config.yaml
model: "autoregressive pixel model"
train_examples: 197500
horizontal_flip: false
width: 192
head_dim: 64
fused_qkv: false
bias: "all"
parallel_block: false
eps: 1e-10
epochs: 22.0
lr_schedule: "linear"
Rows from block 9 of a small autoregressive pixel model, named by matrix and row number. Rows with one number belong to one neuron. Each number is 200 + 40 x the weight over its row's rms, rounded and kept within 0 to 999. All counts start at 0.
After each neuron's rows are labels from the 100 images, of 14976, where the neuron reaches its highest value: "top examples" is what is common among them. Only what is clearly more common there than usual is listed. The data: pixel-art sprites of 400 made-up characters on tiled backdrops.
# fc1: MLP up (model.blocks.9.mlp.fc1.weight, 384x192), inputs 128-191
# fc2: MLP down (model.blocks.9.mlp.fc2.weight, 192x384, transposed), outputs 128-191

fc1.296,179,150,246,240,144,182,191,239,224,266,209,184,191,108,198,149,233,241,250,170,218,231,179,158,141,235,217,283,220,188,174,175,126,198,179,200,207,167,165,186,189,239,226,160,205,173,236,188,228,195,223,213,225,208,179,219,227,180,196,192,186,213,127,221
fc2.296,230,260,148,119,166,176,167,184,198,252,184,246,169,227,171,147,218,195,224,169,234,168,206,232,214,171,211,209,165,167,206,228,255,246,215,238,187,211,198,227,244,158,219,285,173,154,212,218,185,204,190,184,187,186,212,209,121,251,184,129,236,169,223,247
top examples: large; orange

fc1.152,171,248,202,160,250,184,215,254,243,264,195,232,224,234,229,183,215,148,203,234,215,191,226,124,198,114,306,275,208,202,144,134,231,139,228,205,184,221,181,190,248,199,216,150,188,157,245,216,223,201,236,198,114,171,168,149,212,274,263,170,159,205,209,256
fc2.152,182,159,183,279,194,204,224,144,186,152,200,228,257,163,268,148,210,240,199,188,161,192,232,216,212,192,171,152,125,125,248,200,256,240,173,235,225,165,222,142,181,160,207,182,247,215,177,224,198,224,245,188,247,196,185,210,192,142,199,204,299,214,187,166
top examples: red

fc1.91,211,226,150,186,127,162,221,172,307,216,183,201,261,169,182,161,189,211,178,108,146,213,182,161,197,160,161,158,246,164,163,250,170,252,207,283,200,204,186,160,214,152,191,191,241,239,163,149,128,226,170,193,167,177,144,170,232,168,242,112,184,234,253,169
fc2.91,198,169,219,129,253,272,184,242,262,140,252,193,187,152,252,217,240,168,190,224,178,248,173,143,169,225,186,207,198,198,164,245,210,207,196,196,193,207,148,254,177,212,189,168,285,138,204,197,305,206,264,184,258,205,203,194,154,177,216,179,319,169,137,190
top examples: white

fc1.237,268,214,151,163,176,158,262,168,239,177,212,170,235,201,257,229,207,151,173,202,212,228,212,187,198,246,204,240,181,172,233,203,211,217,194,212,192,251,155,245,233,210,193,117,146,182,181,210,204,219,211,163,122,166,270,217,272,172,177,170,138,165,232,164
fc2.237,238,170,250,157,163,186,197,305,123,180,152,204,200,216,273,179,196,246,207,195,204,213,181,239,254,191,157,152,185,288,224,261,217,211,200,167,246,252,180,253,186,188,164,188,193,235,187,221,199,180,230,244,289,193,194,175,188,172,255,247,169,229,224,145
top examples: large; purple

fc1.31,166,237,233,210,186,200,307,206,201,156,194,265,245,124,267,226,218,186,148,192,222,230,261,255,255,204,227,173,168,230,187,197,165,144,206,207,178,162,137,176,181,175,267,157,284,185,252,171,166,174,176,149,253,183,195,231,216,164,215,185,221,220,167,202
fc2.31,188,228,283,170,201,214,209,172,164,255,165,260,198,183,187,184,183,220,184,203,168,200,259,288,216,182,203,210,216,234,149,200,237,104,128,161,186,181,181,209,132,145,239,191,249,219,203,216,93,217,234,180,185,183,241,238,231,200,120,121,235,220,201,159
top examples: red

fc1.354,276,202,202,244,150,256,199,155,189,262,174,230,267,206,192,181,210,203,136,127,193,147,207,170,192,192,254,132,178,185,208,219,208,216,230,244,243,246,238,157,204,175,157,104,171,148,159,228,172,199,192,222,214,209,199,183,229,232,227,296,207,179,177,209
fc2.354,221,223,225,200,205,135,215,218,223,129,174,212,217,189,173,230,177,194,219,242,204,241,219,189,221,190,236,187,247,239,256,214,168,237,142,150,218,180,161,203,228,262,236,303,136,257,225,167,191,128,259,206,220,237,229,196,170,200,202,223,235,191,231,202
top examples: large; yellow

fc1.268,190,166,135,101,260,169,187,168,210,233,229,207,166,239,201,157,184,206,171,186,164,204,255,173,175,214,240,247,264,169,208,229,210,231,171,153,130,156,230,208,252,245,235,211,262,205,140,214,205,231,222,202,248,160,195,215,246,218,83,228,201,220,238,137
fc2.268,221,291,139,286,161,192,145,248,185,195,203,233,234,222,190,149,196,159,186,175,233,241,159,201,238,110,233,180,202,134,218,210,196,224,227,219,269,278,121,111,205,184,237,203,161,174,221,211,220,258,151,178,173,265,220,147,215,208,237,202,221,208,150,207
top examples: red

fc1.3,283,267,241,140,240,242,203,160,209,173,228,240,197,141,280,217,269,183,209,159,172,205,165,253,169,240,197,214,226,201,211,219,147,249,224,177,117,177,214,142,198,222,161,177,228,159,180,178,96,215,202,218,126,216,141,222,202,175,150,190,154,215,291,176
fc2.3,152,149,204,200,176,183,203,200,140,176,196,241,230,144,227,175,182,257,167,211,149,197,176,118,176,219,259,191,228,257,154,163,307,149,167,188,263,191,229,238,251,178,204,210,191,212,251,169,240,241,167,162,261,216,125,163,181,155,223,223,178,250,267,202
top examples: black

fc1.149,305,192,112,195,202,176,218,208,166,242,202,136,196,227,293,241,199,260,171,211,252,163,159,172,243,218,160,166,171,242,187,264,269,133,231,226,155,127,223,146,198,191,137,195,195,217,204,208,172,221,228,241,144,142,208,186,220,199,223,221,180,199,222,177
fc2.149,200,189,127,176,242,172,191,240,187,178,184,200,197,204,307,223,261,256,202,241,247,170,269,244,195,212,118,229,176,177,184,193,245,189,221,140,177,120,235,151,167,268,232,224,157,252,190,222,165,221,186,227,184,202,163,127,214,202,179,186,183,207,222,191
top examples: white

fc1.223,212,163,267,200,169,178,162,221,197,262,170,186,200,167,217,231,194,233,213,192,186,191,189,194,193,201,222,139,203,261,228,176,157,129,218,216,187,175,166,186,158,208,147,186,214,162,218,246,267,210,232,188,204,200,215,151,125,157,227,268,311,144,176,202
fc2.223,259,277,142,172,245,262,159,165,227,183,177,200,181,233,170,209,216,197,181,132,213,148,223,207,165,180,319,188,250,127,132,229,246,189,196,141,232,229,194,190,246,191,225,225,173,239,214,177,228,131,167,166,197,234,164,184,268,251,122,158,159,143,235,169
top examples: black

fc1.342,173,318,201,132,211,152,204,247,256,251,219,161,286,132,180,216,247,164,241,148,146,163,190,171,163,178,192,294,256,156,199,155,238,175,202,239,117,254,176,234,189,177,191,205,233,157,274,172,184,187,156,191,184,258,132,258,191,264,205,202,221,157,225,227
fc2.342,240,208,246,208,224,147,216,143,221,237,168,179,123,279,205,250,158,190,173,219,147,206,175,252,288,192,129,199,246,255,183,177,132,242,295,207,202,222,241,139,117,179,245,215,132,198,143,237,229,128,94,235,198,151,214,134,255,192,180,196,177,235,169,181
top examples: black

fc1.262,262,297,239,136,212,230,229,214,221,234,202,156,215,162,210,214,196,254,211,118,184,178,209,182,169,151,239,217,208,177,200,189,216,184,140,195,214,236,164,167,232,140,218,193,242,114,197,212,233,146,199,156,155,273,212,268,280,295,194,171,195,224,212,208
fc2.262,202,204,90,282,241,229,211,202,168,187,88,176,190,205,120,209,196,162,209,235,213,176,177,245,189,198,232,179,207,132,163,273,179,185,211,165,168,247,114,242,147,147,189,239,242,227,268,224,191,168,165,174,177,204,209,216,215,170,214,218,191,147,237,162
top examples: red

fc1.200,186,212,247,196,213,170,196,136,189,199,262,220,226,131,245,175,181,234,208,178,210,197,241,155,141,177,152,176,157,171,200,150,226,223,122,214,212,121,232,176,264,176,150,153,230,122,255,216,168,208,211,184,238,186,171,207,226,147,171,216,253,185,240,239
fc2.200,223,198,180,148,231,232,187,201,233,226,178,285,196,208,217,245,199,115,185,212,171,129,103,175,216,184,206,177,239,256,165,230,177,148,237,191,202,211,196,283,165,229,206,148,166,206,200,84,213,230,161,231,212,161,219,174,223,274,141,263,167,234,207,232
top examples: large; yellow

fc1.278,215,275,194,143,273,155,202,185,174,173,275,289,338,180,210,228,325,178,187,171,174,119,151,143,209,225,216,180,197,123,212,220,214,158,221,274,179,194,258,102,248,208,154,195,165,197,159,167,141,181,137,227,237,245,210,144,198,185,158,237,227,231,258,238
fc2.278,220,204,227,153,252,237,114,161,197,182,159,176,201,209,191,163,261,206,166,220,180,190,136,139,192,108,173,179,247,188,165,275,164,196,188,194,136,295,193,238,212,179,158,173,191,132,188,193,158,195,237,162,190,239,163,173,190,258,219,157,220,166,172,265
top examples: white

fc1.252,202,202,188,156,99,200,253,149,148,262,249,205,199,205,200,263,254,206,252,193,214,181,191,179,229,155,227,191,188,151,178,216,244,317,201,150,198,149,197,177,222,225,174,179,281,158,213,154,156,184,173,210,103,202,226,153,251,266,225,178,201,154,212,203
fc2.252,176,207,229,149,125,232,244,175,170,298,228,192,155,218,203,223,231,229,261,156,170,238,230,175,230,190,242,208,162,150,167,211,323,287,232,172,164,189,209,203,212,232,204,203,259,139,255,114,152,139,152,240,157,189,295,152,252,254,241,213,179,163,200,162
top examples: large; grey; orange

fc1.109,256,269,240,209,146,192,142,208,256,245,260,213,237,192,122,192,225,182,205,120,141,149,241,117,197,160,125,206,272,220,196,247,202,224,156,243,228,197,214,216,223,207,182,219,160,191,214,197,125,214,129,162,183,282,149,190,155,211,198,119,252,152,210,187
fc2.109,187,176,189,195,276,149,177,193,172,133,179,132,172,205,234,209,231,162,236,329,169,261,219,211,141,199,225,167,204,194,216,175,122,192,236,140,125,280,195,229,184,253,226,196,237,178,206,193,223,187,281,280,208,160,264,176,231,202,245,263,183,219,175,208
top examples: black

fc1.143,291,193,193,270,179,140,246,184,191,179,170,259,217,218,166,218,265,158,225,210,118,275,261,182,177,145,171,124,266,281,183,260,127,189,212,200,218,183,235,194,224,194,155,185,175,206,303,139,231,154,207,157,161,162,268,235,182,135,214,252,251,178,204,185
fc2.143,183,139,253,189,151,179,253,187,287,207,217,191,221,182,234,253,213,185,166,215,177,200,203,160,218,179,174,309,143,280,228,123,193,209,200,266,194,204,227,124,142,189,184,176,156,186,161,219,91,247,239,184,161,180,202,228,177,202,252,221,156,248,137,176
top examples: red

fc1.67,219,255,229,161,227,168,284,203,249,157,178,265,262,216,238,182,218,219,193,241,282,241,225,177,155,236,261,163,186,144,168,170,172,223,241,267,218,194,167,143,222,207,180,195,198,202,193,88,224,274,244,244,226,222,203,173,194,142,188,160,225,146,201,211
fc2.67,250,119,198,203,204,154,234,149,161,193,269,226,159,217,189,243,202,179,199,196,136,178,228,235,185,150,150,145,168,210,237,278,225,206,228,187,187,241,223,259,201,169,161,123,222,213,159,245,280,199,168,233,233,152,229,148,206,227,225,220,265,195,228,256
top examples: white; pink

fc1.375,166,217,271,212,230,196,239,253,263,114,273,247,268,173,192,229,256,174,175,208,174,236,162,205,225,167,254,173,172,211,217,233,233,234,103,219,250,169,207,153,275,211,157,200,279,161,202,138,217,212,168,189,210,206,175,180,186,167,193,194,271,182,279,207
fc2.375,155,233,154,247,206,238,149,213,205,238,141,188,207,238,227,141,197,202,221,213,173,200,202,167,226,144,177,145,194,182,230,183,135,168,244,205,166,250,164,214,165,176,255,194,147,110,159,217,212,246,181,209,161,177,229,267,231,199,247,174,196,172,191,201
top examples: white

fc1.71,243,198,182,213,135,152,238,157,156,302,233,211,184,154,231,229,191,284,140,100,157,247,114,130,191,192,254,175,189,223,209,185,203,207,223,219,146,206,255,185,241,155,116,169,182,185,191,139,176,242,238,232,195,138,203,228,188,188,214,235,263,215,188,201
fc2.71,162,129,226,244,199,163,202,231,138,254,234,249,181,171,220,196,171,288,209,169,129,230,204,201,150,180,199,213,169,207,250,167,168,215,228,165,203,199,293,225,247,185,199,155,192,216,185,186,204,231,156,177,126,181,139,194,255,226,160,177,277,255,182,238
top examples: white; pink

fc1.162,270,262,246,221,170,200,201,180,246,243,257,152,188,174,191,242,201,232,218,148,190,170,175,144,234,281,158,196,242,206,214,154,178,193,126,184,192,134,176,155,183,188,144,200,206,154,259,221,204,260,183,191,198,258,178,254,147,157,210,133,264,158,227,266
fc2.162,229,183,209,168,224,218,225,224,133,214,198,207,207,268,194,237,188,127,201,276,151,231,146,204,195,151,173,211,212,224,150,251,109,221,270,274,182,267,247,263,239,197,221,219,159,216,164,144,197,184,144,231,184,184,271,173,275,248,177,216,170,207,230,247
top examples: large; white

fc1.180,209,267,258,212,240,237,256,234,166,183,173,200,261,215,226,165,211,149,216,202,154,225,184,133,180,91,258,251,145,147,180,152,228,176,199,183,196,167,211,199,203,184,228,150,239,162,245,215,136,240,249,179,164,222,220,238,267,268,221,202,160,207,227,180
fc2.180,209,211,167,175,153,217,135,275,231,219,200,179,210,166,188,221,233,320,210,182,208,180,182,199,205,272,240,163,246,197,171,205,212,172,180,190,209,214,203,194,129,204,229,189,238,218,203,228,261,260,154,171,197,201,149,169,160,188,171,193,255,103,180,207
top examples: large